python train.py --encoder_arch="swin" --model="image captioner" --dataset="drawn small creatures on textured ground" --train_examples=203450 --image_size=64 --crop_scale_min=0.8 --horizontal_flip=true --tokenizer="word" --vocab_size=35 --encoder_norm="rmsnorm" --encoder_norm_position="sandwich" --encoder_activation="gelu" --encoder_mlp_ratio=2 --encoder_head_dim=16 --encoder_fused_qkv=true --encoder_bias="none" --encoder_qk_norm=true --encoder_parallel_block=false --encoder_inner_norm=false --encoder_patch_size=[4, 4] --encoder_conv_stem=false --encoder_depths=[4, 4, 4] --encoder_widths=[64, 128, 256] --fusion="cross_attention" --label_smoothing=0.05 --decoder_width=256 --decoder_layers=6 --decoder_norm="layernorm" --decoder_norm_position="pre" --decoder_activation="relu" --decoder_mlp_ratio=3 --decoder_head_dim=48 --decoder_fused_qkv=false --decoder_bias="all" --decoder_qk_norm=false --decoder_layer_scale_init=0.1 --decoder_parallel_block=false --decoder_inner_norm=false --decoder_positions="rope" --decoder_cross_attention_every=2 --decoder_tie_embeddings=false --init="xavier_uniform" --residual_init="none" --optimizer="normuon" --muon_scale="spectral" --learning_rate=0.013 --momentum=0.9 --nesterov=false --orthogonalizer="newton_schulz_5" --adamw_lr_other_params=0.0027 --max_grad_norm=0.5 --cautious_weight_decay=true --max_steps=12800 --batch_size=384 --epochs=24.2 --lr_schedule="cosine" --final_lr_fraction=0 --warmup_steps=1280 --weight_decay=0.01 --adamw_weight_decay_other_params=0.01
Rows from block 9 of the image encoder of a small image captioner, named by matrix and row number. Rows with one number belong to one neuron. Each number is 50 + 12 x the weight over its row's rms, rounded and kept within 0 to 99. All counts start at 0.
After each neuron's rows are labels from the 100 images, of 14848, where the neuron reaches its highest value: "lies over" is the class under the peak. Only what is clearly more common there than usual is listed. The data: drawn small creatures on textured ground. In brackets: how many of the 100.
# fc1: MLP up (encoder.blocks.9.mlp.fc1.weight, 512x256), inputs 86-171
# fc2: MLP down (encoder.blocks.9.mlp.fc2.weight, 256x512, transposed), outputs 86-171

fc1.4:51 52 24 57 33 42 57 61 54 42 48 45 48 48 41 47 60 75 44 50 53 47 43 38 52 76 44 42 63 67 67 53 40 59 55 37 61 44 62 49 60 28 51 43 69 49 56 60 47 55 74 37 58 42 33 33 73 52 51 57 45 77 54 52 52 59 49 43 56 57 31 41 44 70 56 39 47 39 42 56 54 42 52 53 73 47
fc2.4:54 65 62 62 57 58 25 55 42 35 39 25 39 50 38 62 45 41 67 56 81 58 53 78 29 80 53 35 56 54 38 35 46 44 25 55 48 64 42 54 46 59 41 63 52 63 49 34 31 57 26 35 48 36 55 53 47 50 27 32 25 83 49 63 31 34 46 68 60 58 31 64 47 63 45 48 56 59 44 45 40 48 54 35 58 52
lies over: limb or head (43)

fc1.261:49 39 58 47 63 52 50 40 44 42 44 48 54 59 20 53 42 48 46 49 51 77 43 58 55 59 52 44 36 40 53 71 57 54 53 57 32 50 62 62 51 59 33 32 64 41 60 55 50 69 52 47 44 35 58 29 47 40 60 53 30 58 33 37 49 49 40 46 50 26 48 35 46 40 56 39 52 78 43 40 44 64 57 62 46 57
fc2.261:50 47 42 56 48 29 25 51 29 70 50 72 35 46 62 38 57 52 43 44 66 23 55 38 61 28 51 63 50 40 53 43 38 74 58 43 49 53 26 45 48 30 42 45 42 52 57 75 37 50 36 55 65 33 42 21 56 61 41 62 46 36 58 47 66 57 56 73 55 47 62 40 53 52 43 43 32 48 63 50 51 57 42 45 34 47
lies over: body (77)

fc1.416:49 66 44 50 59 60 32 67 20 49 29 59 53 42 44 34 46 60 55 55 48 60 52 58 58 78 53 44 53 36 67 41 64 46 63 72 29 67 57 53 63 78 41 50 64 60 47 57 57 69 64 51 55 42 56 36 53 69 52 51 37 53 59 59 48 47 59 75 46 39 50 53 43 52 57 54 44 70 45 62 43 54 38 47 50 83
fc2.416:48 29 50 67 32 26 41 51 57 51 37 50 60 59 51 50 49 59 24 53 52 18 54 61 55 61 51 52 45 41 60 42 35 72 77 48 39 41 40 39 37 42 56 28 62 51 46 54 52 53 42 41 45 33 65 56 51 50 37 40 31 43 53 49 46 53 24 65 62 44 47 39 43 39 54 42 54 37 77 61 85 86 53 48 42 53
lies over: body (36)

fc1.187:42 58 47 75 57 42 55 43 38 48 53 51 54 55 59 49 54 41 39 64 61 25 52 47 60 55 42 32 53 16 66 47 54 34 45 58 54 38 43 38 36 63 66 68 45 47 41 41 34 60 40 44 52 50 82 59 49 59 34 47 56 55 55 48 80 64 39 48 31 71 56 32 46 59 42 52 48 49 47 59 50 44 31 50 49 57
fc2.187:60 35 54 51 53 43 68 41 58 59 46 42 49 43 53 59 46 46 52 58 36 64 55 55 68 52 49 49 33 80 60 61 44 45 46 34 52 46 49 45 61 59 27 55 39 69 45 51 51 45 41 40 55 54 60 43 65 46 64 31 39 47 41 44 44 48 55 41 62 51 58 39 34 22 63 55 62 47 46 31 47 55 48 52 39 47
lies over: body (32)

fc1.410:69 52 30 49 44 23 47 44 66 40 60 56 65 49 48 55 36 46 50 43 49 40 57 51 44 38 72 50 55 55 46 58 60 60 60 73 79 30 64 71 45 45 63 69 37 39 58 47 64 32 48 40 44 57 50 69 41 55 47 67 51 17 64 39 54 47 57 33 61 61 30 69 61 67 61 38 45 50 48 36 76 43 32 25 50 61
fc2.410:53 47 53 47 57 49 57 46 49 38 56 54 50 51 50 40 43 42 52 61 75 64 45 59 57 56 49 53 81 53 66 37 50 40 59 58 46 42 52 52 84 35 28 50 45 51 42 66 53 61 61 43 28 67 64 59 57 64 55 49 44 56 64 50 43 57 34 78 36 48 43 42 35 34 56 55 61 48 32 49 70 44 52 45 53 43
lies over: body (44)

fc1.442:59 65 50 48 55 52 31 44 39 53 48 42 63 60 36 56 45 47 41 61 39 63 52 57 42 43 44 44 54 37 66 42 46 28 66 59 46 67 53 36 57 59 54 52 77 39 64 42 66 69 54 39 27 53 36 41 45 49 57 37 61 26 54 33 39 53 52 74 36 29 46 69 48 63 42 45 39 40 74 31 53 47 55 41 66 65
fc2.442:62 44 50 44 37 22 61 74 66 47 43 59 72 68 44 49 64 47 52 44 43 45 40 39 34 58 37 58 62 67 61 56 39 48 59 57 47 53 50 49 41 44 65 56 39 55 62 40 52 36 49 47 51 40 25 33 67 75 39 40 32 69 59 57 46 48 29 43 54 55 31 38 38 39 59 51 33 38 61 48 58 46 53 36 41 49
lies over: body (46)

fc1.510:30 36 46 52 49 52 45 46 72 55 72 49 47 43 51 46 67 52 58 69 53 39 52 27 48 62 57 38 51 60 60 39 54 43 48 63 53 32 62 60 51 38 44 62 59 38 46 48 53 38 31 56 41 49 63 43 59 61 43 46 69 63 52 57 57 50 45 62 52 45 42 58 67 73 53 47 57 29 59 61 58 35 45 49 52 43
fc2.510:53 59 49 45 40 43 55 55 69 47 61 51 65 70 45 62 59 51 38 40 36 49 47 53 45 35 46 58 63 52 60 57 31 41 73 36 56 42 54 57 28 65 56 55 39 34 51 37 47 47 49 55 49 51 29 40 50 41 48 50 63 44 46 72 49 62 47 64 47 42 51 43 54 58 75 49 20 88 52 44 58 85 38 51 43 55
lies over: body (29)

fc1.268:37 48 53 65 46 36 58 45 50 45 54 50 41 32 45 54 57 41 33 84 42 36 37 52 64 50 45 39 48 48 49 29 47 62 54 65 64 59 31 43 65 44 61 67 57 50 50 46 39 45 56 46 55 58 66 44 74 57 48 37 33 29 48 28 54 53 55 79 54 35 43 55 63 64 36 52 49 27 35 73 62 61 48 45 40 45
fc2.268:58 46 58 43 44 36 56 36 48 48 33 44 46 52 56 48 56 40 48 33 31 44 57 36 43 48 48 55 42 38 46 71 38 42 53 50 60 43 41 61 53 52 52 56 54 42 43 65 45 52 51 40 34 45 41 31 54 46 68 73 39 58 44 50 43 37 36 63 41 37 67 52 60 48 59 36 38 60 41 44 66 66 61 53 44 62
lies over: body (56)

fc1.185:46 46 61 39 68 59 67 70 55 59 43 45 66 60 41 51 64 39 26 49 52 52 45 51 53 59 30 53 59 47 46 35 56 69 43 68 34 33 43 29 37 48 25 46 58 52 40 40 58 31 55 63 35 44 68 55 44 53 41 19 41 38 73 16 60 47 58 44 36 46 47 52 46 58 65 40 40 63 34 34 43 56 46 84 50 58
fc2.185:43 48 41 41 46 55 50 64 48 75 43 29 38 59 47 36 58 43 62 40 60 32 45 28 56 61 58 57 54 57 35 62 46 54 30 54 34 51 44 59 36 57 65 34 46 35 69 21 42 45 46 65 61 36 53 31 37 30 52 58 51 62 46 45 52 41 46 50 70 26 32 52 66 55 45 32 54 51 56 46 33 41 55 51 53 50
lies over: body (31)

fc1.128:56 54 53 60 58 44 54 64 37 54 75 45 58 37 50 59 75 37 47 47 52 54 63 45 58 70 19 52 42 47 53 36 60 45 49 47 41 50 56 32 40 46 41 55 51 66 59 37 39 54 80 42 42 42 55 87 38 55 64 45 57 41 65 31 48 58 36 44 44 39 39 46 64 44 54 56 45 60 49 46 71 51 53 68 73 47
fc2.128:73 40 68 30 51 43 65 46 54 46 63 61 38 30 52 42 61 58 43 64 40 49 60 51 52 42 44 63 71 52 56 54 50 47 63 50 44 55 23 62 55 35 20 50 32 17 72 72 59 45 63 46 40 46 51 33 46 69 55 43 63 61 28 33 52 53 49 76 71 58 41 29 57 65 56 30 44 52 67 54 38 30 44 54 58 67
lies over: body (48)

fc1.37:41 31 56 66 35 58 41 43 51 52 65 52 55 46 63 44 69 56 58 42 25 37 65 54 77 48 42 59 59 79 21 68 53 17 47 42 56 41 38 59 40 71 57 46 48 51 30 29 33 35 46 56 40 52 55 37 45 65 59 58 38 59 48 62 63 59 43 45 57 39 23 61 52 54 42 52 45 51 28 30 26 68 59 49 49 38
fc2.37:61 42 51 63 62 58 39 42 55 68 46 47 24 74 35 47 61 67 37 40 48 61 37 55 55 61 40 55 46 44 52 35 66 59 63 51 31 57 44 86 38 54 55 48 67 53 33 55 48 31 47 56 40 53 71 49 61 37 62 52 47 57 68 50 47 42 51 39 48 42 49 62 46 56 43 41 43 31 74 66 56 29 45 46 58 48
lies over: limb or head (25)